config.toml
horizontal_flip = false
method = "simclr"
patch_size = [2, 2]
projector_hidden_layers = 2
Rows from block 5 of a small self-supervised image encoder, named by matrix and row number. Rows with one number belong to one neuron. Each number is 128 + 24 x the weight over its row's rms, rounded and kept within 0 to 255. All counts start at 0. Numbers have three digits each. After the name is the row's rms in percent of the matrix's.
After each neuron's rows are labels from the 100 images, of 14848, where the neuron reaches its highest value: "top examples" is what is common among them; "colour at peak" is the nearest of a few named colours to the mean colour under the peak. Only what is clearly more common there than usual is listed. The data: simulated telescope pictures of galaxies. In brackets: how many of the 100.
# fc1: MLP up (model.blocks.5.mlp.fc1.weight, 384x96), inputs 0-95
# fc2: MLP down (model.blocks.5.mlp.fc2.weight, 96x384, transposed), outputs 0-95

fc1.31 091:126104116136179108105139126096135116102106094140140119115182120148159141135097185171158101131133105149136110177131098122111162114173131120105117150137116100115114117149118130181088149115120169128106133117170104150135153155120149100141153154145131146159118158132104104108113125087081140123
fc2.31 103:107133130139156141117109124121116134124122154171119124135119125115162122107071105089177146075168119115108145138168155141159101121097138130100135093121132147119144126123121137104131176170143104128153165076124136126116164136135149114123133083157136150142054136077109103098122118138125118123
top examples: irregular (51)
colour at peak: brown (43)

fc1.261 096:138135128144165108149139132138111140108094144135131123178132173134119119135151147084158159141139152133130111086146158039132134158110117127177135105132134130127109117093136103139153169129139119112110109122128102136105156113155119109123148121109098127090078099094130136166145166165104118173
fc2.261 088:121100117140110144124086130173099141155131115154169129100103077071113132127157124129119111112151120137155168154133104146103107137171144146130103129116108109131107131131127075138141120164108140140136097182139077120101154096103108155140152133115151110122119142130097127085136112129145145195
top examples: winding: anticlockwise outward (45); merging pair (37); barred spiral (31)
colour at peak: brown (47)

fc1.298 092:103120143121133156128174134162174153123113156141109133118130132175140122136137149100158142148094131093167079108167132115150135121122150112138065143107127101166127096165099112084127147098118135118073106106127117102121073136124117147134164115155105099116130127091146104121155130164145129139
fc2.298 083:133150117101094122160138148162148143119139151152122179111113126104123135110125188113109171143136108117084141080097154148100130132163136139095083125126068130117082175097136118112151126152142132150135103154154113131137122109132152086136121142098120110183132117152121096121153119108157133153
top examples: irregular (83)
colour at peak: brown (37)

fc1.236 098:114117097140125119105110176093127151140101098131163125103163083126127117141156143105135117156115124130126149153137164154118084113150156121144141124172081115124132117116067134098128156062084131192140163113139099146151124142142143135135089141134128124170120104105130139141137141129107090137
fc2.236 136:074089154112131111100182102152133101119157143139135121133129148071099171171134119157085124105105141107116118106150063087140124091110131163175128132110146156105132119148177104123114129178146113165130140113120099136129148139106143149134125127122150099092121117152132134131138117141119142140
top examples: irregular (69)
colour at peak: grey (79)

fc1.87 108:142154104143110113096156119097116134151090121119119104105107140140144152184116135118131119112086122133180169133139169125147139148168130113086098117095147114135160134114119097177118166111137116099171126170101139139107197127133121129138120131124146108143165160127172143127087143124143125101
fc2.87 101:160140131152151112164155128122148142164124150083121160097140080105109154123104131160120091100153146114086112126124114155162110135141116140100095144103105116137130147120128145117084154124124128147100081156130157130123081192138144126138128102140137125123135153116185166099152075139125108106
top examples: ring galaxy (75); bright star with spikes (59); tilted (57); small (57)
colour at peak: brown (88)

fc1.7 086:105170121164119117122117158144152141157136144099152123185151130111087126115141135134104124127116132121107125065123127121122077162127137153130145101125162152137177102106094130160169133108114153154142116138139099119171147122132126141141179137169114126095163095148120164108169141117153168118
fc2.7 089:158138139108122112116133153138104127150130133093162109111106160108090134136141130156149162140087115179169119085120116089154107120094126132132108088125070127118107155143169066139142143158128118142134144149142150153140095128163101167130139109089122138148137111105158115120120105127173127081
top examples: merging pair (58)
colour at peak: brown (48)

fc1.147 099:141125154157141119175131135120075151167149125120105133110130103123127130126121109138145129133145150084158109090109118111130115175094140130144117071122176118098121131120098133161129147110147087165161165171150126174124122121160131177111171125117135128143118104130119114113133145129161083181
fc2.147 100:153136130157106097129125136138146148153115162111107117117121149140122103150153145071140107115126127125102156142135152103105173162137160111090092116130101127130081157132100136097139168106095117123130163124139150122122105142145144117100133110109139162093134112180173088149123170128057140147
top examples: bright star with spikes (84); merging pair (28)
colour at peak: brown (48)

fc1.15 096:174097131118117123137116121153101135163163135157141141092167101162136117137153091120118052103105149166107099121158134171113127112094152156151162147107133131086129141104119142077139146146142152118126153145117121133177128131152115099136152151135156099092107141108160098125129094120150139134
fc2.15 103:188119156129141146138113093112132124181121138101123179161127144124117149158127123110155111147111142078141099157143084122125146128087103166137121129125131146132120174128104156122107175107101088127111137112101138141160158107132139107126104112148119080079089096139138120115116118127172142161
top examples: winding: anticlockwise outward (76); two-armed spiral (62); small (50)
colour at peak: brown (65)

fc1.186 096:111189130137135109126141140166083088153122115177146155158122121112081144123122152142135115118152131152135124105129151169156138156137127105146099144151113132117071131145106133123130137104131166121137103142089123150115128116165164130086149105189155139140132105121088105091116126077101116111
fc2.186 093:153135120131101108116114143139144101121090114114156135081161141132065116120128144193149145153159111142131139122146126144093101139157064140097096116149138143141110096133135130113144083095158183148144144099120133170118139148167094120102106121130169131139147109079122131133125141126154137118
top examples: many-armed spiral (99); winding: anticlockwise outward (54); winding: clockwise outward (45)
colour at peak: grey (100)

fc1.166 089:121148135091135184105123157133098118137145106173118142140098123138136129149126149198188094094141122125121142138156125125101117117126161157129100125106136104123126152091124164123123136074118117132104080164102150123138083160134133160140109117139116119092084114138133163118143108147149172125
fc2.166 093:116116117100127090159177120171125107126158125114100142132138129140118088137138168068095142122136131102112128131120120118104126095139138149107106107095101147137119098152093125151160167169163106153068113134153154124157124127141165119141149139103111138112072134157120137119102165107163166127
top examples: many stars (64); barred spiral (42); winding: clockwise outward (41)
colour at peak: brown (58); grey (29)

fc1.373 098:112180142082135179155160100124105164123116091143138153104129161113136137183109087100183104138147107098137091138132152105125137130138133152096126102094083162110135147135113174122122104097152113130131109145104154148107113159114095119154125095142119126143132119118123103121112167157097132121
fc2.373 101:105112153096137052149112117165126116135148134145165109120118156131158138176139156103130137119154105104154149108127120115100143151116116142157118097106151159091127095145097073160124119130128135152087145137115115110126154145141099165111137155137081139113160098130100129079117154152163158125
top examples: ring galaxy (81); tilted (55)
colour at peak: brown (64); grey (28)

fc1.348 101:134158118120141135117135154085140131134161116165156128142137065059127189089127114133114148129093106111122134122122112144125135155087138110124177102136104135165157141095150138167152126147129127148140145158128091159134148159133146131125173074121132147107131161123099097143125121095129106109
fc2.348 089:131175108143112127136080137154094086115102111164130143119124149108121102178128105098132140119110115130131148145096139129112137138180127136140118151132156156098150162174136083085195115106149123177104122130099150136132093108155132135094135144110126141137111138111151137134074128106104160110
top examples: ring galaxy (38); lensed arc (27)
colour at peak: brown (36)

fc1.58 095:124124149126152176117112138161088132108131130095129115129139166088109158131121176114138109107138100136136098114162159126152108127102151093133115085137143116150138103097090141173111156154146088096139139128132087146142147140094106147157159122103090102107107129169102093141171119165156133148
fc2.58 095:167097165109123144117179155125090089140137129095104120104116145158107135093129159098113141159117127101128122135112133147123081169111163147146142114140140144129115171125122135161117087150098161099175094138161122147117095128126109128151121124135102099150127139120093155129159144054122127151
top examples: many stars (65); lensed arc (44)
colour at peak: brown (75)

fc1.165 108:120115131115097118116087108079113103147139119163093136119167080136131123163099120150164109130145142112119115164129149123095138134116127153104113177148103083126128152131114144134093183099117135096159145145158145118126112166101109157141112132121153161125131161148167099110122147130192093125
fc2.165 130:173141131121145156114108123089124102133107158128100100074127126118131095158158142159155117110152167181163137128163142114113063124130139144126147157085135078101148117124147106127137119118134071108130115129153144126097106089112092128166130121148142172129126124125125110153148135104151098153
top examples: many stars (62); winding: anticlockwise outward (58); two-armed spiral (41); barred spiral (27)
colour at peak: brown (43)

fc1.290 105:175119123089113135169100126136113117120159149145114091135126158144142160099136110165102136119122122100141135153174108156087126120126164136102115177165128114090143154131108129101194126124164102144109089150113156134124129149145138141134139134181141155093105097149171095121138136115131097148
fc2.290 102:117132144121137163157081118144110144162140091111157117108095142135116135112173136115113126142173146128133171068088110121165167156114126151126129145169116163107091132149107135158134120120103119158114094084151149141105082107103100119119138144119148127128123095118143170147091136116094163132
top examples: round elliptical (50); flattened elliptical (39)
colour at peak: brown (77)

fc1.260 105:110111103164125063122088162094092147156093124135122134159183120107097133107161171150105121125146136122151131130145146146123136084138086144116100147120099124131093188116087100116143155120124158156118125152134149128135177132141117128123118114102132134144142136098149146112109085097154102149
fc2.260 110:110109115148136143119143121144126123142128114159100132142102098085084189129103119161094126141103147156122139128109080116149098087129165124148157154116154138177147080125198137153122104134125124130139131135108105072127142132086120125151162119108149110150140156083157122148143102147123133122
top examples: irregular (93)
colour at peak: grey (54); brown (36)

fc1.376 099:098152100125140102146116084122139151108104098156159156110165116146146145132112140149072146124154129100082153175096128162130140138195133122095143125160122124120136136131130156159130159109139139108132129103159148096121138128126103111111144141130179141166146168132094120149171121073118125127
fc2.376 092:135081123104191159135144112111137141123133138153130192138093132131119138101106126098147140082131134112148103139131122162122141119123153091095107047122095125125154141138103135094122144131179139144131164141151128143142190114122112114116128137171103134106132137083131088131106132150130113126
top examples: irregular (46)
colour at peak: brown (36); grey (25)

fc1.246 115:113126117065164097162144146142127100126129133088152154128134156147090092131094118122136076164152133099104136154150098129141133168136122142122113133143103129134156157154110146130093078071099134111132150134076129143115095092125129157130155146094112130113119121133146121128121157070137149111
fc2.246 101:147113179134114132129109132107114136094160120114150155108130127114119126160097159144128101114169113130168161125169111150113100188109106148119150145139113128130149088114136077154099118136112157120111129162190081134122152124130152145103149141133069137111119148074103106109119150147147128133
top examples: irregular (47); merging pair (31)
colour at peak: grey (46)

fc1.51 097:136136096145142111138154119153141082130141054165129152160148145126147133135142177137136146138114138136105103146143131135133136123156144105084088117134129118145101144138111158133169143133141184112124169165112125147108133103092107121136141140131155076139140106129171132129176099127066097117
fc2.51 087:151154137149131143128127103168135137119142125139124120131114129150096136104110107104129138131131129139153115152097143180111117128150100136089122115099112122100142183169123158118143081106134148193070113071104126145156117132108140108090124146133146098111096082186128111150147127136130155098
top examples: many-armed spiral (83); winding: clockwise outward (69); bright star with spikes (61); tilted (49)
colour at peak: grey (86)

fc1.245 106:142169131125137099084119184160136131165091099134140122140107128116085143071118143160091153101121166158121138138111155109122086154133100127099142112132117124168143139147086092138116116120135132107165108180158117109123174162155117116138176146121112109142136158113110111117134163130148127132
fc2.245 124:135134143069113163085146164147140102156090149101129149138135142146083136105101136120144131115115096123128137116126103163116097125150072108082141104099125127113119140127092142126121083118140176151143087143168123140138144166144128130095112111129148120117170146113144140128123116141204153134
top examples: lensed arc (79)
colour at peak: grey (87)

fc1.220 102:150161168143122111107082113148117130118163131131105135124155152146138127115095124108126106083061116173128124131179147178125119111138137134138107114109131136122145156088109116170094153136082176139130101138122145142143156145130107176148137139133093097091127149154105128106107092131118098098
fc2.220 101:159140122118129151161187119095154124087122108088123150105139138112149118110159132138083142114094156113111114134148104137158111155101129136155102124153095154111132134136167177172117162124122105149136139119087132115115154168132104125116113084125145137169124108086168153095126104137124105077
top examples: tilted (75); winding: clockwise outward (75); two-armed spiral (32); barred spiral (32)
colour at peak: brown (50); grey (32)

fc1.42 096:158169153102119112089120119151088108124125127142118162137149138071075111127175121124108130110169118131173131108128110113139122191070110124126138118137075111123106146116119108116110125121146124145093148108129095131128139136132137117104181127140143119083166113161161147133136130081107111142
fc2.42 087:124111133136098137117110094180071109150140105122116094169100146134115162121122136139143107087118088129125110124145110142170122130119126124180132166132174171155091120136188074154141130108129117143158116123085139105140122138138130179096081119107117103124121150122131152127139132125134160109
top examples: many-armed spiral (41); lensed arc (27)
colour at peak: grey (49); brown (40)

fc1.332 095:155121130114105136161115139092088136088151137130090149186091103111141112153137163124183128152155168130107122156160114093081122127134128148081094127090140123146123129139121132142094168141140165111140118122165117133152150147112107152130164116150137131103094099105175142125136125124134086154
fc2.332 090:165131123110140119167110129108101111177133148101070141157135118132126115132117151138126150105176147143129102134149122130105129134147125162090141170106162147099133146121108092086116128130159130111153114161118119178135114128097108128175073115130091117125087124150155110115167181113126109159
top examples: lensed arc (60); ring galaxy (37)
colour at peak: brown (96)

fc1.61 102:136160088157142119108123137142155160174160127118149167116094126111115120135170148104144144134102128142143154092165166149120110095115136181121091147119123128125131078090104118132078120135137086137126082128159104148123185140160130122108143102158121134133182144118117101098136143151128125126
fc2.61 117:102069131128111106116147121177120080150084154060155134142148171137117115146183145160112101121106115121120132080157110089141104095111110150156098169129118135138139132126176130114123115157145143117117162111097109163123148150120113137151124123134132142100155137106104143142140146163128118140
top examples: lensed arc (63); round elliptical (26)
colour at peak: grey (50); brown (42)

fc1.380 097:086176115145142131166095135157128121163095107105152130154174135086105112125108155144149154123107104116102174131122134104120118095143138114151128085156136088105147142094101141127130142093123149145101170106117166078120103124146109164140142131160120135145122116124112108176146084115151104145
fc2.380 093:123142125114111111124126132147121152140093102143138168176129145100119112124143110101113132116114168083138105128149115106141118136083170156107167063170151149142136151180131156098154067135115156154124151144103131107161113110122146121118151130155105126098136101122124159135070119128098129113
top examples: many stars (62); bright star with spikes (54)
colour at peak: brown (46)

fc1.9 095:127135062166117121130119109135132158130137182084115162129079132145138156115117116109098121128126132104164113130149144191166138110138151102127138133112129156107110122143114149158138100159186129105125128130142139134123122188148107122171154114137105137130172122121087120133124135118079088114
fc2.9 095:094149157122091116112116105124165124115131118132111115088185156085156113151120142115118098070143126125159133119120138160162116120102133111157120143133099120156135081138102129133098141077147164125128145104097098142098130159164141133088156144092112146156126143174143130122147172102120159119
top examples: tilted (39); winding: anticlockwise outward (37); two-armed spiral (31)
colour at peak: brown (39)

fc1.49 100:138120129082112127136122110120121125144093092138119109164157092121076110140110108137152148139078112148150155167101170177091082146136105096150106167140111125134182117115132139139130119127117106098140120145110127107103125137162130122100170105140130119106153144106125134195142162089137132135
fc2.49 107:124158157060074091107095151117151100157103127149131119175104133168126138121108140120122134141157121139158129121140159077139092126146135106116140121102154152101112135117112109063141113157166144102116130124080121119151120141138136132153111117097143149162107142105137167106135154123134168155
top examples: flattened elliptical (93)
colour at peak: brown (66)

fc1.368 110:156138104142134074104122148112101117117142121159161143104162127096148146144124143130145133107154152124158132152132094153118086137137145124152112127219097074129114128080139133109099139143133141122089109142133119106140074142133117123166105128130121150163098119125155149084106136109142121088
fc2.368 111:111104120156110098111124095131139108127163145198109125099129131155154124147146098132118130146086157108102139168143123108135099083080156086112155120154135137132118116096186133159129098139139119121164146120117134109117168091154120159145174107102139148142131099112125097092142132140088139122
top examples: bright star with spikes (69); winding: anticlockwise outward (45); barred spiral (31); two-armed spiral (28)
colour at peak: brown (44)

fc1.141 098:141139087173150122144109109131170119135160132145133093145109166199127141108142143128123165148129127131130128119103200151164140095126126095098122143131118138100123109099135149133098139143141115134120094125111168115100153123087117164108162096157123098116147124117179125080139131163112107135
fc2.141 097:136120108110115133154116093188146125132137108109150169145153113097156157158192095127115125090156112142105148119127102100133135114112111108110142156127089136140117120130180138111135116099091132115164135144153126109072170117144123126094161132147157145127085145109095129170147143144120119081
top examples: lensed arc (51)
colour at peak: brown (49)

fc1.38 087:113150132149158152119156147158161161141116139150097093131106150134113103098126151141122118149117107070158125130103138160130117144079166106085093160144155129098102156121144134123147123106153148129128105131180110089133145099108139145093146150153128101112089148125140107196107106143127148097
fc2.38 083:134141065156093114149114103130120112140186150149114121118135133093108143147145146102164094114147110108127140143110104131120152189140130106113150129159102124131132108155145136117168111097161119139129109130171133115125100132128170065159105148131136152165115163117104131115074115132113124175
top examples: merging pair (40)
colour at peak: brown (48)

fc1.282 095:176149098051112090151128118125110154128119138186139118109120171120137136117149104137166148129092123136132103126144148119158106124161106132167122123196113145122164147103127170126140122112123140105105135130159097134110105128138123152108121164115123147167104101127110087147142165150122090117
fc2.282 110:109094108087149102135123167105163143112149122181085150125131137094138142152107138103079157127125124095127150156131134112108141119139070118122110175143152097129144125096154161085178115147123099109166173141110128144135119112112137123117122163140131115134139072126157137094122147145110142157
top examples: bright star with spikes (79); flattened elliptical (37)
colour at peak: brown (67); grey (26)

fc1.288 083:138126142072138113132153153096137105085105130178150118139175110119123115085156110132073118105086129158095162167152147147124120130134080106115114126143096167145141136112125148142132118102081157090089112110134166137109136119138190134127133112144117151126135134136161129140148138131120148168
fc2.288 080:083107132106083105093152153113145151108103152137137112157121097130157119155144146122157121140179140118144124108130169137125140097162119166125118139124123141097125184096088135105107151107110147120150128141109129105147078146102161138139139129096101156146117151115149112098064144111184119147
top examples: flattened elliptical (92)
colour at peak: brown (73)

fc1.173 087:125135143144150153121136111105113184158168126118105156100113123130136125137119116063127102111107118127113153075157119137178149141131160113136147145175110121121113146125120105108124099145097148120099149159138098145120144152122127111155169171115108110144095154138061092153140116094167113113
fc2.173 094:130104132137107138176126117104158101167142106132120119135124127094113121113105134109133090132126139044142099102106125135104112128123120086139160163114140175103126145124167168132114110119128098124148155134091131118152158173158161142152144098089118130088111127124168142101125176145134165142
top examples: ring galaxy (83); tilted (38)
colour at peak: brown (90)

fc1.129 107:119150141076124113146133133090128159151082108119112143117143088125130118082104124146109111121067116178082153141138124151167137189115128113089127134128137144116131119133122182136098112124136164128147122151157153128110140119170153147137134165119136140114142136138171145147122155065153133128
fc2.129 095:172119177139162111122102147125133088170091134141168140139097117146148153098154147141148077111164084147171129086110122141149136158099124152123112113096145120112079145102102085125142134110109125122095115163134129130164114129140129140109140149119099112127145157117125085098146111156126096162
top examples: flattened elliptical (97)
colour at peak: brown (59)

fc1.145 079:114149127120118129139145147145131110131174158081145164136137191147093137107123155142153118139173101143113140134160157135110137134093047157111136179141146147131141100126122190077103129102134140138115100119180139112128096107130141120095171097127119134118114127112134126131127131116132120152
fc2.145 089:129137128161136160125179128096124167108141109093123132129099123127149117101112162149151158109183125173140166095114100131129137136133078108120153120151105123111108109089145145139133116139123129165119110153133093138100105159125115161137148115150081088149119141107164105163114087175109114090
top examples: round elliptical (36)
colour at peak: brown (50)

fc1.202 089:145158176127115149141178114142122132152101139130124141135157129127098150132164113078138108132096103113139109127148139103124136170133134145109082166137160118148113168111123142097094162100136138126122124128159119153095158121179135131099150124153118157092120097122134141133148204081132106162
fc2.202 094:062126138096105145130109116126117088124134134159154145143146137131137157133115136154106110142125088174130101144133122116126082097141137139134112155111148139170126118188132091109144110155110143129102167100060108140121140138127137137155165119118118108125096118136117157100106076172169152117
top examples: flattened elliptical (90)
colour at peak: grey (63)

fc1.152 146:136170146130126120150093160066100126137151138137113108134195145107131137129122125161139162095104109086140156105133120098139080112160139109146154077132133149095162126145082156165114123129151124140133158132154096140124112150127144153102155123110130126186137113117124089128111122156098110108
fc2.152 156:127156129091089142095167106157131130080157148145171146117101137068077119120135108119112164114108155098126106149123127099116180138149137155146126143124144116156160090152152174132132096150086124151126127160145141142153147118121149113150114131124094158135129099140106089117114133123079107124
top examples: bright star with spikes (100); round elliptical (49)
colour at peak: grey (63)

fc1.190 105:143138129132175133164134161118117135126112131122142091134159102122096144138123159147102097105122129135113150161142139142123115160138170159064147095137129089125126152110127144206148152107122102116117174112148136179146151119095119116117149106122125102147134117110112177132086158088126095134
fc2.190 095:118122138132155179158163135115105130158161140175123115121163119096149142144102102128112135095134124120135154104109103119166110139126148170117130118110164152086127133172126125132134133140125171111131055113134137098133186145109138113130128107129085094154145117098135138089088089128095147102
top examples: two-armed spiral (46); winding: clockwise outward (43); merging pair (26)
colour at peak: brown (49); grey (43)

fc1.5 149:122140129159111100141108141136125103127159135154114064127130158176145148089112111130126106132115127147119065147131143120123130132113149129132122142160105148096089154140112135199116133137136179098089130139147127132159161145120143125138150121144121128119121131183182141104147059107136111126
fc2.5 150:163148147089136144142113121128151141128127090079123180130104160106158164096137154125124135152149139105140144112123120126149140121114087153129118134157120128126102134149120168112076184146070134149140119084164106123107084114145154103123148112135152097107084113135121112124148119128124187102
top examples: round elliptical (64); flattened elliptical (27)
colour at peak: brown (59); grey (27)

fc1.55 124:137156120125136135183091161147100086138168103122135122120092195151125175110129128152153076131113133119147105112175141170127125137122176136158143128150101123074121160143102120155152164140168118132112117126106133111133170113139131136142129132148112131114118150154144149127131078129115096158
fc2.55 123:136119137088112112146162114138141147128112104114156135158119108081156121117173096136110116193137123133169176099152134089180129125081125123141116104164148129123127124157096170099133158149086108140139123120132115132100110093164092100119135096144120140121138176098114139135129117138105138092
top examples: round elliptical (71)
colour at peak: brown (69)

fc1.352 090:111187093125095165149134117130111158147075121138148100126125078171120110089133148116131120129112143130121109115158154128138123172157139153080110114151158177123155128089129139122117148090137108152139085152157111149115143129132146122134153175073117155106134094127123129142148149090143130146
fc2.352 095:129139118096168136139089154135142051158160157139181140115187113151122169124148126158132148078148088116122135131125080091159113148120116146131088115133138131123149150108142106112134163134150124165110164115118088103134116129131103119138102108153140109116108108128143129122137120177093137118
top examples: many-armed spiral (76); tilted (59); winding: anticlockwise outward (46)
colour at peak: grey (58); brown (37)

fc1.311 108:171126142150107101169120126128100135155139119146115084143126165160105159083112155138098139132132119096142118115132124169122102121115150136187111161181131190115156141115116090155124165147124141130155132128158136130150139120115124102069111113120149118114136111143184152102151096132105117143
fc2.311 108:092104147144110126117174108117128126134124117168066131151061097090149139101142120100150173159120159154150135185148141087120110110109118111151148139125135103145107119110144140096121115133117089115166146144139115116131104131143108093161147120130149115176136156128083122168115127140105120109
top examples: round elliptical (26)
colour at peak: brown (58)

fc1.339 118:137157136073134130116109147114123139136113112143123135156135093101098159099147149114108127153124138157164160094117154156085144112116181178143052145145154113136134149073097108119137169118146156131148113120132121119160130136155079111092114152122110114125126146137147144159108120138171127126
fc2.339 116:131105168129116150148105123077108128147149105167129134128129148133133140145127136147130112136086131136131176132135019144103121113123113184139166165166121149157099100146143133113139113131140098116080109124132147102124106106126131132148115106110158150138185114130114130101117119143112096126
top examples: many-armed spiral (46); winding: anticlockwise outward (46)
colour at peak: grey (53); brown (42)

fc1.307 095:160133140150100137152128128092151137144173135111122109141132156099093090111124135122120116128138120115089163123122128157121106164163127092118129121121135114090152143129127176155117120085107154132145084163155171160106153102121096138122171126109129125179108152110125102108114107153132073184
fc2.307 088:151149125144158094127110130100130126156116137114127141114157156051075103085164131144130128131127151152148136140089151144082151136124103144179123097133121132157102132102121165166132132138154118093159087150162115113098152097100132130127143118140131156158111172161129108101125116118114101103
top examples: bright star with spikes (98)
colour at peak: brown (48); grey (44)

fc1.73 080:199120107097110134147125137152148151123108104123132169120134152120099111117135164152166117116098132143103096148113125131106140164107090176147117115107123162145112098137085198102121114132166120113118142153145161094101123138158157114111163115091125120141116146086116126138127127162084119141
fc2.73 078:183147110193159131101150160106120107163130124153111142112124113139136123082149145072145121125138117149137154114122139105125172140124119127179110128105146094130091165091113154126150143128126119093149130158124135131130105095102112096129167144104133144110114148135155099114106130120081066123
top examples: flattened elliptical (82)
colour at peak: brown (56)

fc1.280 096:131125101104152159108146143094080136173091125114098104086113134195134133202111149119135119128109144125109114153106160131102126120116107162107117144138156123121176144133116091146132128144131136129104163164161149139111116136137123151113171108119104163110110126168152154106132108143165162124
fc2.280 096:130164161132123095162121132168182105126172147079142104174109116128086095157124137178166134095132124117137105133115141116145123091127104072073125145102094155124149132125166123109093149132133080117127118124127139143147107134132104163137087107130153124145113140159137130115161117141133145135
top examples: ring galaxy (60); merging pair (37)
colour at peak: brown (68)

fc1.264 093:134128135094151123084129196117093087133117175134156117172101160094118136129086121141129113156154196111117145108118110094111134150090152099115145131127144152141110104138104138110130119117099129106145082151128112156121143135150113126144153101127110145109113122132151153172113144109149158180
fc2.264 074:102106125082139118126166146098117150099154116119129143142116112146149119144111073160058181119108141153122133108143138132155121141140122138131175186115105134094088090157141131101158109121132108129163120123163142114152142143159131153135157102116155159123102121136107153141100151119181126115
top examples: flattened elliptical (70)
colour at peak: brown (39)

fc1.383 103:135136121131110178090115154158084085099133114135120168147152137164135169121143119151095110142097133149143137149123139120123123128155134117145095111134119112129091144143130065118020135122106139099141180132151100159122137103106102139117124131138109114142091134120145134101135109141127130115
fc2.383 091:200168105106108180093120118155121137135132135104114152126134135139077149101120153135130098117119175131114149135117123189117143111135115102137136120158122134125082157148131141155113116107115152164137126116116094166114148118091096133125097091137159139088124064176137142136132125115134124128
top examples: many-armed spiral (70); winding: clockwise outward (49)
colour at peak: brown (39); grey (26)

fc1.353 100:142132120118150122143166146139108105146161117138177117143125156132149148103120087110126152130115148156099088199142135187149134116172145125138129116135086148167086103123146117157132137150129157126114117153113079134155122126125108071138134150153107147128118137160177135113121148103086115108
fc2.353 088:089116112106090098162147128173122128078155142133139104133094120162131156140150119193157147082091117136113130099121122133143125125123132133116144105092127143131106107121129112136131143090132115140143142113102112119123161151167145156087190148118122144150136137140151056160140114131096155155
top examples: many stars (66); merging pair (54)
colour at peak: grey (57)

fc1.251 111:146118093137134079094167132109138142138145089136121173172134118131116133069160095116066162109110128137117166067131144150146143127126143135113104169140147116115121100159143066150133144144132155125142148150139095127144172106117158129102126120115158126139148126169147119138135136142150111103
fc2.251 101:108132132100144081120098147146093151139171152148144123112110106139163136188156144162066115153098117120133126116140147123124141108133126106139126185103127112120127138122130063118147140139134111106121116160160112165144116115133163144133144156059096108127121111131116095096141124122154140175
top examples: merging pair (30)
colour at peak: brown (39); grey (29)